From a checkpoint of a small encoder-decoder audio transcriber.
Model: 4.1M parameters, log mel input, encoder norm batchnorm, encoder activation silu, encoder depths [2, 2, 4, 2], encoder widths [192, 192, 192, 192], decoder width 192, decoder norm layernorm.
Training: 7200 steps, batches of 64.
Rows from block 2 of the text decoder, named by matrix and row number. Rows with one number belong to one neuron. Each number is 128 + 24 x the weight over its row's rms, rounded and kept within 0 to 255. All counts start at 0. Numbers have three digits each. After the name is the row's rms in percent of the matrix's.
# fc1: MLP up (decoder.blocks.2.mlp.fc1.weight, 576x192), inputs 96-191
# fc2: MLP down (decoder.blocks.2.mlp.fc2.weight, 192x576, transposed), outputs 96-191
fc1.64 023:107104100113185137156127095118114136148121136106133149140151159114104103149134135146145140124146218124125157120137160145107112113132135146149162155144138123168096136153128137096149133113089128110148148089127113077113103089123097136121096133107131120152078100103130130094125137156131133069
fc1.65 082:088145100152118139113117105141136118193101099113098100097123117101133162138127094133109104117155149178165137145150151122133077143111133143108162099105152141146137142112098114147138151094154086130144091131168111158150116151110091105114142129145115116098090096116115098145104147110113106082
fc1.66 038:125072093099113128180133104136149152089085147111128175088146087136140109124129125130129126064162135096114095099144159120132152168122127161100128095163128142148091088133133145110112126113131161144118140135114142150070112111180139087102101162147099134103151125098106152120139094154103142151
fc1.67 015:121123146136126101118131107135086139130189115128098106095145111080132113097098127119130120098085180113129153104106133098113165111111152166137103164128091155090180113099116152119094172134134119127129105126119156173099140122114114125104127118147172140118156142149147164125137100154179146098
fc1.68 014:152140152136153175172114105089092136154078130142073133129105121146157146167122121117140155103172149103143124102068117116106152133128149137165147117124156112169149186111132088139148130129137128097079165120129117143101119084158141096120103128129085135118091141157138142135154133131166098096
fc1.69 056:082137168126122102116153127178144127093083107112101136121133128143112082086078129112091116103131104137137142154102129103136174129133138137109127121116172147117135086143126143129116100106144121138133115107144131087110140167158100119141105132155135148067143123122135112122123091125144126105
fc1.70 096:096141164141118139115130082162128146143151170083171104163131095113083137126118179116126115118132168112128120140143080081095160129169129146124078145114137127151107098104130135156126142136140107090182112156118144152109099169141081135124145105105155098098154121144100138086126119117156111139
fc1.71 022:127137160115153131151100124116100154105108147126107147150130149119149130113150103111147179082111129173136110124152114136143115107137099183121099128130127104123143138111127152125131093080119158160103177123122123115170180113142166128145167103145107172108135109096112091111106095125118138097
fc1.72 258:216128149126133139130162127136153123109126155114114119094124124097107042123138142134101096112159178105144148130108090091106131099118098118143141135114120125140150133115143137140103117101130115102154106124122143119124110158123124128108101135128113152203132120148131146139084126108114165112
fc1.73 092:106126114155098142091135070155111128123132127149156146124108111144145067135116132102140103140146154128130124141122111123116105152168123155089110182129087121143131130137119144139156093128137122114116113141131156151078152145165104092132121121151108113089069093108098129126115130133116128108
fc1.74 027:135130201153149155136182122105103086148135140137115164091121101166188134138136121116076135166103135111109125125116089130141125080125161145143150145104086116099130089137146123156144112132141133108134167143133139141142162089115160106145141113108110155105138193123122142128101139119123101111
fc1.75 043:122121136114134157107086128122102116114125161139073174154115176130061133127090123139130111097123167109135142129140129087122120079103102106144117111136103155116148100068122091177133135173071072093172126117146137082122097084180135144117162105124167155120129118142125155118149128150105104149
fc1.76 017:121090134084123162123122136121101100147144130158153111142165131138147119136106121107110144115112134134131131203071138160098113144165143086081130115168118119110132129153122107076141113152136105151129126106098140108145132118131098102111092148118117104152104109150154064138131123113099063125
fc1.77 027:076168113129125162176103064125097156107114139134108114128085158107145132152165127093127110114174118138110119122118117124110151091138140131120166157155129123089118129128125140116116113124121116126131131137141119194097107152134120149101124132091154130122136126107104094149175113129103155134
fc1.78 027:147101115100120137114136078102112109120128105148130089168093117137135147103115140103142141090154142111117103159129140116127156153121134203151114154107143125139126120125143106123103157096136148090085086158138121131094173173166144126155124167145152193154163107162114171136089146119141085118
fc1.79 019:135128143127127165146124187135147096106136111085105111125098089115101123149112155111088126100153127134157155144143144122111110136099147093152075145097117151108153153082125069140123108122120109076131119144123116156141151157153147138142129138131095179136145151111129125108105146113142085143
fc1.80 042:150098181180108141120146118108089140121156121148119129140123099153092144137112137176167157118108096143150143154078113130116098108144140194138121114140155088152109112112135147149132143062122133149159118104109139140110127172138100099197118127157149127093151110135116149134113126130118148136
fc1.81 113:154112123097133108161157118111100125130180095101121121103116126118126128141160132112143141110153085155163175092124091159183100127126132125109160117127178105142110106132152111154169127143102146122107113127107123114158122128068182176119135108134130125130087106165120139138111125132116142159
fc1.82 025:131071148091149139195164116173140140127127118132159094142084098149144146126154110145141103131091147139107169125136104190062131142146104083129144095164136113169132072115131106115130095104140110116094175171174153083120125117142118105139126099108149124131121085139166117133140129103163127163
fc1.83 012:126107137089123109126110145140135136129122132141155114150102164121100112155117113098143139117157160157136130109164089141120146137105086164125165116141137126134161079127143142105128112163144139090149134115112116134151133165087118122119175138115180182133145104094102140122083118179125062138
fc1.84 031:175146108140101122160134126137106134118122104128108082104149137119125146124089156154144113152090104207121175134130131132123126172188109110109102179159177150114164123172161094112117158118172155117138123167127122105163138104145133090110135119102111119102143112079126115105108114112140091143
fc1.85 009:146083174133119115112109089185177130137138101117126166121113121118107166083129084098133147131116141125145128116132114122127133133079105114133085127095079105183114130133148155129156110163149128114132105159152115139167133122101120141105123088129110113118174133120106164116079072120126120156
fc1.86 213:183118126113104109119164119117150136138139075148131093155112150122098144102083139102114119191106111095113159128122153148136179156124132138167123100137099129134154154126110101129145158098143110071125114115161132134140132115101105121159138122111119126136120122105119102114106132144112089115
fc1.87 038:135136139108079102113094129157120148137127088132120084126148092142139122154198121139087149148145092126117131140106123182129115164097113125082144129107138149112121143108071106166118119091159117126134110118124089134132133159129139146117152106116135153118108083113114113119136125126119144113
fc1.88 053:118142117109135148111112153148131132115160095143094118131152063124154126170118138129106126179093125123101100122133111095098094132161112139135138096159128112150161157128165165124140147119117139103146110119115188109157149115160089119139124085126148096050100118141121113138084179165127085124
fc1.89 033:124100103102108116121112151128171107146117103167121123132121127067160193114170127143164128110115118154151118084168094078149155165124143102125118158102102129140144145135124178130104134107140112123139154148135053129109132128136121128120131129100150122138139136104116089150163116129103093146
fc1.90 042:105101106088115076130111115148099148085153122130114122163132160070156126139141123103114147140148118101155121132151135145126145111105107105119157167134124094157114095153159148145147106128154159182138132109097115129080160146122113103125092113083132159140154133138136126139181101100081093094
fc1.91 079:139088114192127106163143118110134103121133084156150145139135118129157108100118104130139158119151133164112133127161115130170131141118136149141135120114141124109125101098125103107132121113099142068128163153132172131144160107145105116085116120094107156090107147126098164146118112140114110145
fc1.92 021:105119156146119086089099118164115141116143123125128165097147121121090118123115157133152124149096132122141129157146145140146082149126158126113115124115117127181124157107107162176143142104119125105118182154085114094126162119092132114105107140104145191099182155153123104136104089134119084146
fc1.93 032:132133121114141089077117103104150196119124091102152118172104113111129142109115137119149151124139172115112127066123150116102158162126125116099130137146128154160145149145123114118115134140075151116108169149076110155115127153161088094171125190107139101142156120125165142135120153145103106127
fc1.94 059:192168150131114087120118118136109109106090163146169150159094119148147138101142149087174126096170130137125143128131108092180152128105114151111127155135133112123113075125108125120153150152150176076118087112125124103145137137125106094127124173097120110137113123103097152137067125139152149133
fc1.95 025:163156116078141088173141140119155096100117147137146159096165146126150146125176090144127143113119114172118123160124120119084172132163074155148118146125144135133083096100096090138115161137140149094165143173108102128126134169157148129131101122141110111103132139123119097132124141134112150172
fc1.96 061:167144120172101174123113113174155123126112100115125128098126134116151144137125110166106083151111163095148148137173117095088156071134144197180115080137092113105177160130137110116128156108137098132119132165121122129170110131105129119178118102158131090113119101133121138121152114145118132125
fc1.97 034:121146154101157172151108117125193154130129077108108160129105108115132077096127114135149130100118147157106124137136098119147102125132110128133170106121129146126122133071081147121108132126094105138107127117109120093155148098106181110147124142144146143167089093085108106095121138143131170084
fc1.98 038:106100076117121130112100131174149127097114144100138136119128133075131139120095075113106128145179164143162151140136147107140115168129137160111149132136161143134108132144123093119133164098116127103120123158117122105152091146148168134110117132131153051132119095135146178123116145124130167128
fc1.99 025:125097139134125125119129094135144158148125132147126130163175140134130136117112112108082128156131158126142113103149077116125153089104110152109115069110125112125134145095114105117146142066130113145112124167119137144150124125110133098169129110135165091139120129126094113134122117125112144123
fc1.100 026:156099107136125151108106143151150099142163106054155122095153169095136149159121061129136101148130136169142140146120139145142181136122113103140139160149132105121142108121139081114107140118134110103109121156122175118088098133117121107130129088155158096156123170101077150126130166121122105116
fc1.101 029:149133139106130105126110112149138120130109160132115125080130144082100115127070139106157125109110136156108124152125167136111102129157105106110141114127154157130159101101132163085169099151100172147154112143150102135139167102124117134134099142113110124170097126150097154132153097156121079103
fc1.102 106:161134174103092133139119121149126125142130149128105126114113148100165174149081101175109181152159132144153157110093124151140130093101119120142122142128123112100116107118127123119159105126138164131155128106156103112134147198137123142122126149125158140131153111112121164110130052175143125122
fc1.103 067:117095103107131074145150115116145130103141115114114097120140122142142106102114117133161121121139154125086151089156107114163121131136076170122155119126100110118098116092124178158134116157096135134165122137111099181131157104137116133128181147102133164129120116121113120104158131133096149115
fc1.104 286:199139093131163086144136084104138169124111116135144173088114088148145102125122136119122148123117128130150131130143183128115133125114139102088160131140148146143115145138135112139123108143111120117100139147149114136104086115102087119192133117095146164135123126126157131117148145133117150129
fc1.105 022:128118151109143114117153132136083111130100072156081147136131158088123141148126138128139150124137094109139157096144146116104112091141123100106087118093119137118135133149126118099142145092114145163142166074092133141079125151114127125165124161115098154141141109134123135119130151140112121048
fc1.106 038:099136133096147115149174171128117143148157125108101162134138109144156063157140119153104130162140131172123147103149085133129170148126164098133098201145129127171148115169131113163126127099147110111139147147116099133095085131136102079101096118126136132110132137111117122109130132134101153111
fc1.107 021:081176114102148128085130123135151122169117155109107132161090150105150129102137131120123083118150103129105188120145091126120138090128132133116111175198109125137118125133091137106126114136103091114134119147107115104127166139108139143138119108104142137158081091124141120151121107120141124123
fc1.108 111:188126157136128150116143155143139096106131126126121128080120125113112040134143148126085104131150195116158151133120077092126084111131094117147143146105117132134152148122146152157119129085145133099143096142095147154135141152123125106117114138126122148174128097134114117130108129119098189109
fc1.109 143:128134131099142143125134136107110128093099076094089098101119183082125129179103097109123147124132148133177168114166118164163101138144108117145178109140143132126136124093115150163169151137124099095127145122124116133135085113114190180085142100098138121111115108136182149135144147122158122126
fc1.110 038:116134120142119101141155111151151106130085175130102141138111178079116157103098103116158163100120137126128114151151130115108118100099114153132149097138147119124145102133149091140118132129120108139131133112150098099137147104182110146118119139142065132095167141116138145150129119127129087110
fc1.111 151:194128125119115122121140078101163116121121084156122103135121129125088123122103136121105112163126111079130122158114180146151165166136145136127163106138117131128152127144101100132141149118152121084139127139142119135108139115107153115125154112098118152139147110110094082115126135127120101106
fc1.112 021:132165121139112112104138094182134165140073112127108109141135117108075145114165187129105115122106116127108138113137166089160102091155126127133095109147143114104100117094120155138114153107111163107112151119124126100103127105085120116083142111115129147116155128138153082126091120149106109142
fc1.113 020:187074094137133106102105095170132153141113132099146170140131132173114115092101098166146131097127103132130136118119090166166117157095130132104129149111102147116154102096093143155143129162139123107099140121146129162131141127126115127162116167150083109097143132142119119116137112150119086129
fc1.114 012:135125123092101132148115139111128123109118136093094112151122141079122135164122153144082119113099128121148110142140104159125098135159118114150097147163094136132131119125150129109110091150118099141168123157074145143153099146101104146166109132120111112071130093121103144156138097133149138116
fc1.115 028:130129112106136120111114167124145140116134173104134126127171125079167116128133155150114125110163090086158109154140101126108169125138095109162097144137122115152133118121104149128167092126142109111137100099124089125098148085153142069123145145165130114104102112133185118116141137120121148130
fc1.116 297:230141159123123130114125145133149122118143152128130114097127163113130047130161134134093115134123174110124141125108038086119101103112115114156151127106138127124139131127148128142105128107125136128155118135094142129134112152105143129101119147129121154176122125144144149140069125110114171125
fc1.117 043:121117109139159086123143103142101098123140120128146142099141101137145085133157152144152109096146111163134131126110109134171152151096114121133157146159106102118100145177113119105129110140146123114121109110118107137116191080175131066151146160168133112146127147104115116130121130126136136121
fc1.118 029:113134105128132096136109109128147131091158160133123134145131100151163103145130175127126129107138145153103155150155129127142076125114092137127119110102103142122124087147127176124122097089129154112144105099112131124119101143134144138096151112101133130115114135125099162119133099100148116070
fc1.119 013:142189126108140111105175072130149105107136111096123119150141137119153105108137124147132149146123175162156168121108125134131104118115105081135094097129124132089117119138105166132110106120084162114066123098138128106155120149106121166135118108132135112117116154147124174133155119124151112140
fc1.120 186:120122097106131153150045067120135142094118116130135150089101099120165118137125125160142112153155114147121136134110102125119088187131119159150121157135114122151130147146098115125133143083143139121125115109097148179108138112134142091137125144176114100159078105115126129129095129126101114155
fc1.121 010:171110189131136152126131091118158106089105135122133145129123142118121136128149126105091135079163143123120124137140109152068141065111119153129105177162112132167115087134122098179107154153142090127134151162124098119071119137139129153163082149103061136124128127157121116116152133106160112115
fc1.122 096:120128125132113091129068127132096130115118121158133117128149122116166125111173139150154115109135142076130122176125185139070075183103123119143134110126119144108125072130120099156093155132154164104109081132109137116122124150170172123129139133133157137137128112093135134129144148123171150111
fc1.123 228:201147166138126135115148130138170119123115161129125122121120164118146058124160145140114092079134206105136146126121083086115118111109098114151142146099142117125144148098149149148116128088123130105143124114107149144135125164108125112101122130135120151187131114111132151136091137105123174134
fc1.124 045:094140126113135139100120109105108110141118137153116135130137162158109147120114126166182098146118144128179085115102127154111112170114153095098144100116155150154130121144134146177160128082093150136086136154125155147128088109077116115109128101146138098127124104171130088121160131083139106114
fc1.125 414:103137126114188163163147120092112041116142161136143117171147079084098161133131165113123096169121096130065121124118074093087125136147146125145135127103148112125115113141119105113116099144150158145109143091124149147135153131078148158122122154184127142108105130154171155147133143151096112155
fc1.126 054:170089068074157104139132078117138118138162134145122165107131136122146099149126166150125149122130101123163136125095103118131122164140117179101158150137102109144110119141121146112113078135129126126155168122105118175115121128136133121119123139138130117125144139165090158138158125146056125124
fc1.127 026:128120105118157132123113132131127126111137125139158077152131131128130147133109107109091145135155093094102112083133108143067107127151156135171126113099125119129118117138106057127123161127119105109151132100155140129101126125118105135155136101090121130104167110103109140119107107141126139126
fc1.128 082:137123145154134090096088133085116106149095157102097145150089149149084078129138136079136138084095120103130145115105112121162120085130123104132093140108099146125129157122148157141124137174097124166110130123155129126099172156161131125113125172132104184070136162092154165158132185161100124129
fc1.129 012:137110135135121126104111102120110108116163124174079149162136141102164137159120131116143133097126149173134159103161129120135145151126090097171133129139099108172171153098135117142152125161149127123141129130121113145142170126167144086091198152165162153122121172111111136122134095135159126118
fc1.130 036:157104150130096136120117082109173155107125124098126124161091127123140093107154128087149129112111144156122161176113110113134159157120137135151137161108143138164122094166108120128156154161186152141104111072142113148121132148096132127129118110120142119092104120127119184131129122144141093159
fc1.131 045:113158104130124091102156133157167145153100140129144126130124119133132119141102125120140087127134126128139096107089125162124121122153134128134114085129160164147164122136098123104124111131116104112136097113093096161139102094134123175128132106126147114117123064144138153126128127148134127163
fc2.64 037:124156156122109108113141167110147137099117108140086177089094098090158138123114090149121141105119098138095113153130128185120126143176119133103115113124078120145130187105086147140169126109115122113141163126098109153124106161115130107136123150137100133169137104150162131129161122119113086161
fc2.65 133:150155097154112116116095122147177139111157103094081166160151138135152122090141135122134132136121117142180118149134083133106154133088112155111170098164091077130176147150141108138125142148121132164107128146054098093106174146084126133158127129140152155107150138121129126111104086128158111153
fc2.66 064:135137140159137154140091137113123143143154140093126118158103124155138109068132118150110163111059116098129145183110098096127164116124101140136103135125138116139147148142097150140148108155146146119124110122131112127146172171134118100117143117108144137179150093138132105141105146126146146145
fc2.67 026:137123114137138113131118141110161074149100166123107105185122143158106108143124081195150104146146134136150144188124121197123124138175118094106158105112125108155095158117106154152164122134137122125135109149133132103171093131100158138163134113070058106116103124139162106125075151099089107114
fc2.68 022:130124122124102088081095129089139111125164115150138116136179103082101110136110118130123133095114158132101104127169125145113121164157117126115053125143104184115100111125139176165109136074096146158164139099140116101123146160148098129151167139128112111101164144107155132117089157129115162139
fc2.69 078:149113112134115119146156131112144093076127133123115145155138100155135134154101107078121151093142133120130129100146103097110139138150160116160110107121115126134121154152113116130135128104110102167092155131142149117151141163119145136102158122104142137105148108103091146141080071178157116162
fc2.70 137:132127119144122103149097108116175110105098152126123154150092104116088109119144137100127176148124105113126115108149150123115074154144153154155163151130124140161103134153160116153143126139119130152154153126129132177137131102111098158095123123098129112132104111110111107102119106143096191156
fc2.71 039:101139126086114139150116128122130164131154088170149137157157121126118133122105143153160133134137144084134131165116121170103158092118132115138097095129112153178124129135101097160136142116133125134125131108129136114094090166128107147116133118127143099132145118155123116159121143107140086144
fc2.72 201:110108120100085142140144124147168130158154165135104123120111135099150119127148130130081100127136209112097173132084095117119092109098122112141155124109136117124139139125181132138142127103144156159133122135119155159131117179104118143103101128082125167140092102146091152138134130103121135111
fc2.73 147:150155132127145142157142122145121117086108114126097137125135146087138095115126133146120122112166107139139085134125118114104166122118130148173140124106144131134157093127140120109097137107125170124121095113132096106208146120121122103089129158131127140140157133096143146155111119119143106131
fc2.74 044:144102145142112118127111125122113167125106147117164097109135107141145111154131143115152137149145131108128094136113170155158112135153144117143141110134122155146116166172147087120167110138135155119146123195170114111105102123167134134114140169085127121132065077130126121121132126093125167126
fc2.75 071:130096100164158180169167124125091098153156147100086086101161111163123131109126139108084202144139130134131159104129143158121107154143143134120116104162121097140112134139139125137117120129151121144106106166123147119151147107111128124105061117105123118122123154125147096152136108103113170143
fc2.76 031:131153100159141116130120104127129124117097118109115147104082121120094139125147126116117107108111145121141160086150098130139139091118148150147088140096141125131144118108105139146152168126118094109129112136136117118137111178140140135154172153153127113070143145152097156132159156137165181114
fc2.77 050:162111135107165155099168134117105110130111090164179141115141125126102173139090120159118142126102122123180126144135126152106156111108149113149110099124178125129121143126120079142175125135134146153133105112107145123148151092136102103147103141102095122102142127150081159138121094136148124128
fc2.78 048:107120109125134128124068119165119118139118136145146202115106131130144115103123146156124138153150149117127140129118137129109141091148137108140109137136114148105150116146085140135158048160119070153186104132107141152161114101073119105115097137170141080137110129094158113146146145101125154144
fc2.79 037:148185108117157119109117091139174132110093160133145109194160135126144151103132141171183124124132126130133086132119140151162137121101135137083137098156137123117092128142139145110108132172144145137117140087129127115134110112136136129161142132119127096111111117139127175165124104146106170106
fc2.80 083:152085124055146136151127151137143121098100130166195154110143136161129104127133085140072170110098126119163109106119121136158089161130132138112093144117141124150111109131131151097145147162135153146168121101119153135110153087132115152124157141101146142143172105128173125109118126169155115154
fc2.81 152:102147106117118107119150152116147115106079138170138168147096131114116114113157131078116126160101168091085086154145131136115128121119107109150116108128197135098144142129097176173107155092181108130134139121101121075149130129131110145129127151072157155116092138095160116132142148138165157125
fc2.82 048:135114136144134135109120145117124114085110143175142138101146144066096127111152151119130161123175072149175125113117145103095081143145139133109147145129118158136152155109111152117118153104104159122128058116102099135139086109109099111164171140112160144139155147166117118138100101102086180093
fc2.83 018:143142156143120127119130122127120093165154133106111148156176100096114163110151128133136156063105128122153149136120129137114128159101172100136148123144105125160148186121163159144145124104115100130148141133115145139132145154134144078154100103116094090121106158102125152164121126143136186094
fc2.84 051:109129141111140164107099104113094102160144130106139171099090081118112109154129099124156112118128151130116125116145140145166058124107101098139143116127085141112118132111101124112109162109114071118134097130127153141101099106143110183085146141160127174107167126132161146118144159134091145114
fc2.85 015:117138085130125131107114180109086163128145157113114153155135148119104110143114120168113122118157115159092128135160153149150126109134098120128148118139177118122116116154116143107163126098129113142099131161094126160123142145137079117138128124092129125091098145082123132122155138127160128113
fc2.86 189:123078128104118054099132105060138069111168094123126092155126149129118076120126153102114130148120125134114143135118141114141145150140170140150157098158114129140161131116122084106145133112144114080141158107105140154150160115119132155149142129140155143113126109133094121113108153149136104158
fc2.87 067:081091093146136099167135120114139094108138156141150147157124136109126110157132133172171119113148142080138126160140154108192117105135161108170119117138090142144098130108120146114138127116120134112081101144138117129153123110122113104118174112124148102129143144137167095161135089093154093150
fc2.88 085:159142106146154140114075167123156110120158148140101114120146165108108148161159148119126138093126141150154167143154125112105095122151147099179136120123148141170147096131145138122171152093106133102118101122118114093160120116183087075138137101090117113047114124124142087148107097113135078107
fc2.89 056:106152160154128101156122088145089126144145119135156152170125130162079103138100157100113114127115136103126156139109151139116115092132101135164147109154123170098111101105108102135121132153135155097115070130107150145148166158177151083159192116113100145136148107138134128127154097147102151102
fc2.90 076:126160157152151165120138089111080079092088167127193115121108167175111158138171145135120090128095139143133126093095103165116089115119130091116124132134124153150149131090122116084112105134122101107139148120146092116121109156136133129134131162152120107116150156144076131148112140080142156149
fc2.91 098:137108166157123105145124141128091151146168097131136129079137101146125120128145101093146162107204078084125106123148152150146093067121140115141129159118116160111108144088115093128161147127094118163112127137107124121115146134119146138139110127097094150144093154135122095141149148139162143150
fc2.92 034:145123109132167143168146099119156092081116139127126102121148101142118142169135107153128110081126098120118122139058123114102153137130116128175153160121136115112146082175158083139184106124153149124127087097168140156138105135129151133113137113159128112098108132124141139122172133131082139115
fc2.93 052:160150085135174095172095127092130159122147139128149174087168124102107103108151113119092096120124104152138149149124104154137125090126138110114163075117160106119127154191119101130146140107137121122107149134176124107093078148159127132149146122082180147146102107137126122147144134164143133124
fc2.94 085:104068101103141156183177097112101102128142078112126141140138100143131118114082124131096102112155146100118131117148151117139125116118088114131127119157135138179131123126092140129103094098112139162114161138087106143093163147128100172172172152139124181119120152160111137149168099168115114104
fc2.95 049:128152133126144121113140119137119147162129149125115125211119125141152133116103176141117110162057123087157106119083111096159099091148134113138123094126153116151174139150150146116134123145092101153155143099150154105194090112139091120103133146111147149133120153131120144161124104145172132102
fc2.96 084:101110129111113101093109100144141124129081072099127134139131126151121128178121144153161119114133139142146116176139093140113114090124123161156124114144153121124139134118116136113108132077128116127098112138125111147117166143123102124122130119109132116218125105093113179165074147152158115114
fc2.97 060:147121095121072163150132149135095071091077115128159107176169113140104191127092158126136104136148108124141066166146145145127122171128147150124090092145167131143122077143126164147166134110108140100137115144181123131145145162166089157131087111146128131149110116148138172124074116105109119138
fc2.98 057:120160088097103127115120086092114111159111092105121161152136095108140137117129143089162138103130128136104122122103155138152099162116122140123158053177170123133143131167122133188142112144148156123118119076125109155161131113114088141118120106168101157125112114111161156119136131146149158134
fc2.99 044:098147132113135135132112117099150110112077112094105137110125109148109155158109108141136132115127152084173125140125134091107105145150159142140127108159147142113183112133131149117129164099138102211137169129133102075139134116139151075120165138173153124112138082119121118113104126129155087128
fc2.100 044:106131123167138098118120101116126115106083102101133125167145127113128128100157196113127088138137165129129120099075118120127092114110146107122100151099122131142133110096129136159113118094123149183126127130140121145190151151170119109165140136139096111168104083154143138090159133123166169105
fc2.101 047:118128125134158188136104126112094160166114108093110113154087097147161121146105146086114120174091078156118135161117133138185112125131142115111155142120075121113137117139144116122131193140137162098126125136117114122114082161128105126128150161107141142132114127144164057123141173146140131109
fc2.102 153:134087099092131131138104122092151105129150114093133099115154132106132153134114157125113153141110131110111112157135178130146136158138146117128109149137175151139133130117112118108104116103161104141132140168098154127163189122172119108128133128166104108114088119141100121125106130081104133140
fc2.103 100:153156169093103180122120105136121108125120127125168147156111105125130105137136127116106108135116136134136094175141139172077150120119140098168100113106149110110115129137131120174147113063138158155109120094121136117176130145128064118150115153126125111174154150121122119132101140129113107130
fc2.104 203:142166105147153144120110139081133139119118127123122113075103100146141142109107138114159150104099127159128146083120156136138119135114133109103148128153140146133100142159131134119130128142093149111107145118136171107091096151148099164212120138101123132121136131112154131094120147149141140111
fc2.105 038:151141108141110182132108135090178132134103138136172152126158134129134120125129100145098117138102140156119141135098138110154127156117133144153138109159125171156099121103116168131118146152101123120134099140136118094142136084127147092131159115139161089131068106126109129122123145131166123180
fc2.106 057:129119152147128125130088155108125147109097137111136100112134129097094142132103153133141152144125141082156092125120165167138116133147149091148097100120146138080136128146152150082154129116101113136138116124076088095173147108116127138127157174095159093149153123084159147162118087117137105141
fc2.107 044:123126117178111183170105135110093133082125120133124116161157140091082138113118134132067135132092159108142123151135133163133135133110115106116181100096116173162142142073145107111073142127137123087134169142146130111125120068149113154157105147132107164099157162112109109143144135152118119118
fc2.108 124:189112133116136108135161119104148178124165103128148185149121148128149040146140134130132131090160104143149173143104155100129114064127117138157089121107121111143148161116125139166164154162091140092161101149120155121113108109119157110145089122123119110132075099113137175104097148115149148141
fc2.109 189:086099096124111089129139087104173122189104161143126134082117086131112148099138132105140147122147123157112140138126108126156105116134075128134104081114143123115110119115095120135152112161106130161163134121170096134151125143112117164135085149169105115139094112173171174155105153179119160120
fc2.110 062:080140145102109150144150118110172134185125144139166073132107122185103128129115151142145155162126120157103141100123113140140142164085146092100097117116135155165137113099072151120150110150164155092120102099122146128172130160140185140099111095167109146160115130146184137125145157137156154126
fc2.111 192:091157180111137112136128129106101105141146099140140093097115118150147084097154140120133107128130120151089149122112183154127096125151114111097122158135098120099155163136111093135132122092189118136134133152173131168148115151093125148161091149181129115112105134123147155130105154139102131132
fc2.112 035:093069104132125103117137120112095118176160158136161121151140138121130130096145099101125121074168122122151148116147096160093129122143093130164111109071137129125122108154107119094171135125136098145139055127104159159072172113126123106162138159133161165121140112145135146148146153137156137116
fc2.113 034:161148135119138128130135151127097134096154096147140089102122156153129102130127119144156156162168066172156175121102176138135127132125146076139146106165126135078100130130126141118118087139102092146130121115126116131113133123131105099149115133127131138062131129120125121092132147099130096136
fc2.114 022:097132136108100135123113164092141168136168102162138126130111135161151169145110120135132144104144125098122136109160130125124130127066108140157131126114150090172118139127070144144112146129130113163084154144166129087120080139158164086090127138159166130170107152156115098110132141104117141137
fc2.115 068:129086154104132146161121092149103099135073156133147160157102128168121176096102112110132095102113113118140097105086130104163094093122141131130175124123119146124150159138108133155118156122145115116101130165127115147134099206119094161138104108156117137147125169095081175126128121100123143129
fc2.116 223:187138166145115110113134080124132132124146101129116112144121145115104000159153113122097106117150160134143148109138103104115130116106123146182127110103141122142140127108165132131107102105112125088151119111121141122134123141114110100092134120114154119175177107121132143135109108117120150112
fc2.117 076:139110130101138169161124122163126141116101125107139157148130114118127116115072118136082131122119146041171094111174148106099130145143133124134116122107139159129146151121104117163124121118116129109126133160100151151135125154102122169144143135093145170145137095152109127112149118159128113130
fc2.118 042:164113135132137153181171101088163077146128146128102091128075173090089142123144098134109115080143157109152112174118081152117131126125122115160155147136137110148128172135123106126104090136153117136120136156171097119148112125111127109118118144113134113170124128112127159105145130094127128160
fc2.119 020:144103132118125124183091128107122118117114114143143121102129133093139125115115113108119131127110092142096151157127154141103134127147153159099119131136116159155109126155163104131163162087200106116187144119142148157051128150144109099091123120137195106116118116128104120130093118116151159119
fc2.120 213:173138117167146148150118081135132053101112119128104114167147129112162098085124148130143140099104139097140094142129104108081165085138108127156126098142137149126107131129112133144115133140144109034114133124138089103105151137140099078140146131095137154091150108131133111102123109142139085113
fc2.121 017:094129117061114104114131200139121135145161115114137125127125141140105109144104128137148134152120092115115098137155111059155094145134105131151121141158171150112148152098125149108122099144102154110121093115118194104169152141117158073096138132110150100106139146124152135145127130106115168174
fc2.122 133:089139184140119116146099179134126133093083116144148089137119132161156125116142098158178064149091182159113110121108128116128124129136103115151098118111097110113150145104114129159139126139111074159173129135127121167153162110132133096155106127141130123145110160099154147111136132118124188152
fc2.123 166:186155138162137123158104084126149093106154115151112138129086151113108090130130123111099139120132195149141160113120094134148161116132133118147112090140137119143138137178150131158136115134115106112128110099111088143103085144123119127134146114147116152162107116143154133132138128124079127132
fc2.124 072:141179122154115131088154129187150154149126165105131124146071126112137111151112160054101116143159133116061137102139146132134104122165137124173139115107124118093153125138151171088113115122119103123131149097107161139115131137136154140112136141159174152117111119112144141125111134143130135152
fc2.125 244:090118102114217129158141140105107095137156126126132134144151075072099145130150140108122076147150069149092138117123092136076116126121170119121156118105142114112097118118113096096109102144171169135130178107129126118149152108104124131121119154158120125131111156149156144158139121173105114166
fc2.126 095:085164094144122150190117126162128130149077162119142124122098104142118168103157123083149112114119140127147131134116146140098158146098131115120102104116129147100116127142124152148081158125151112135110138124161111088116113136126083109139135151122123135128144125091146109112126108125151127124
fc2.127 047:187126109129121118201156158112129100110097132124122183154099106156129133088141151170157141131117102125148174141137144103124102116123094127149176087119111117102144113103117139141104138136117128099113129169144108130164129136124176115106158127128135136089115115115125115115113131044159129155
fc2.128 119:180136108085152147159142131073138157115100061134115123119164126129138119161125105101126150120162134145132129153118108141089114189161148142132127098117137129115107106137148128110182144116123135131117167155115156102138150129128147129138132143089184117129101119131107086114137100053159120119
fc2.129 019:132157131124134138164164140127100129131140082109166098106125085137121123110139146120143169169146119065103113117088113120119099117103100126102108151168167146118114142167170133097160153099130088104124150117110137144126076094121102132095125110115113088119101108151170135140123159141152139109
fc2.130 058:119129118176154136153160170106120105120103116100124112124148134100180141151101178143103106126103132107123093123120148136121087122162082092098139112178127123082115123140116131162126105097101136134152122152093174132121183133158129148126115142105114141122121112132095084088130099183099146074
fc2.131 071:108121127149106137145146133144165144114128144089129107134066121129128146090152078172089167155086133130122146150172110117146109143101152127131143142120141083154105140102080150122151177101150183166150186117162131100157097149126123096138144108109091120107101147124134139118150132157124129123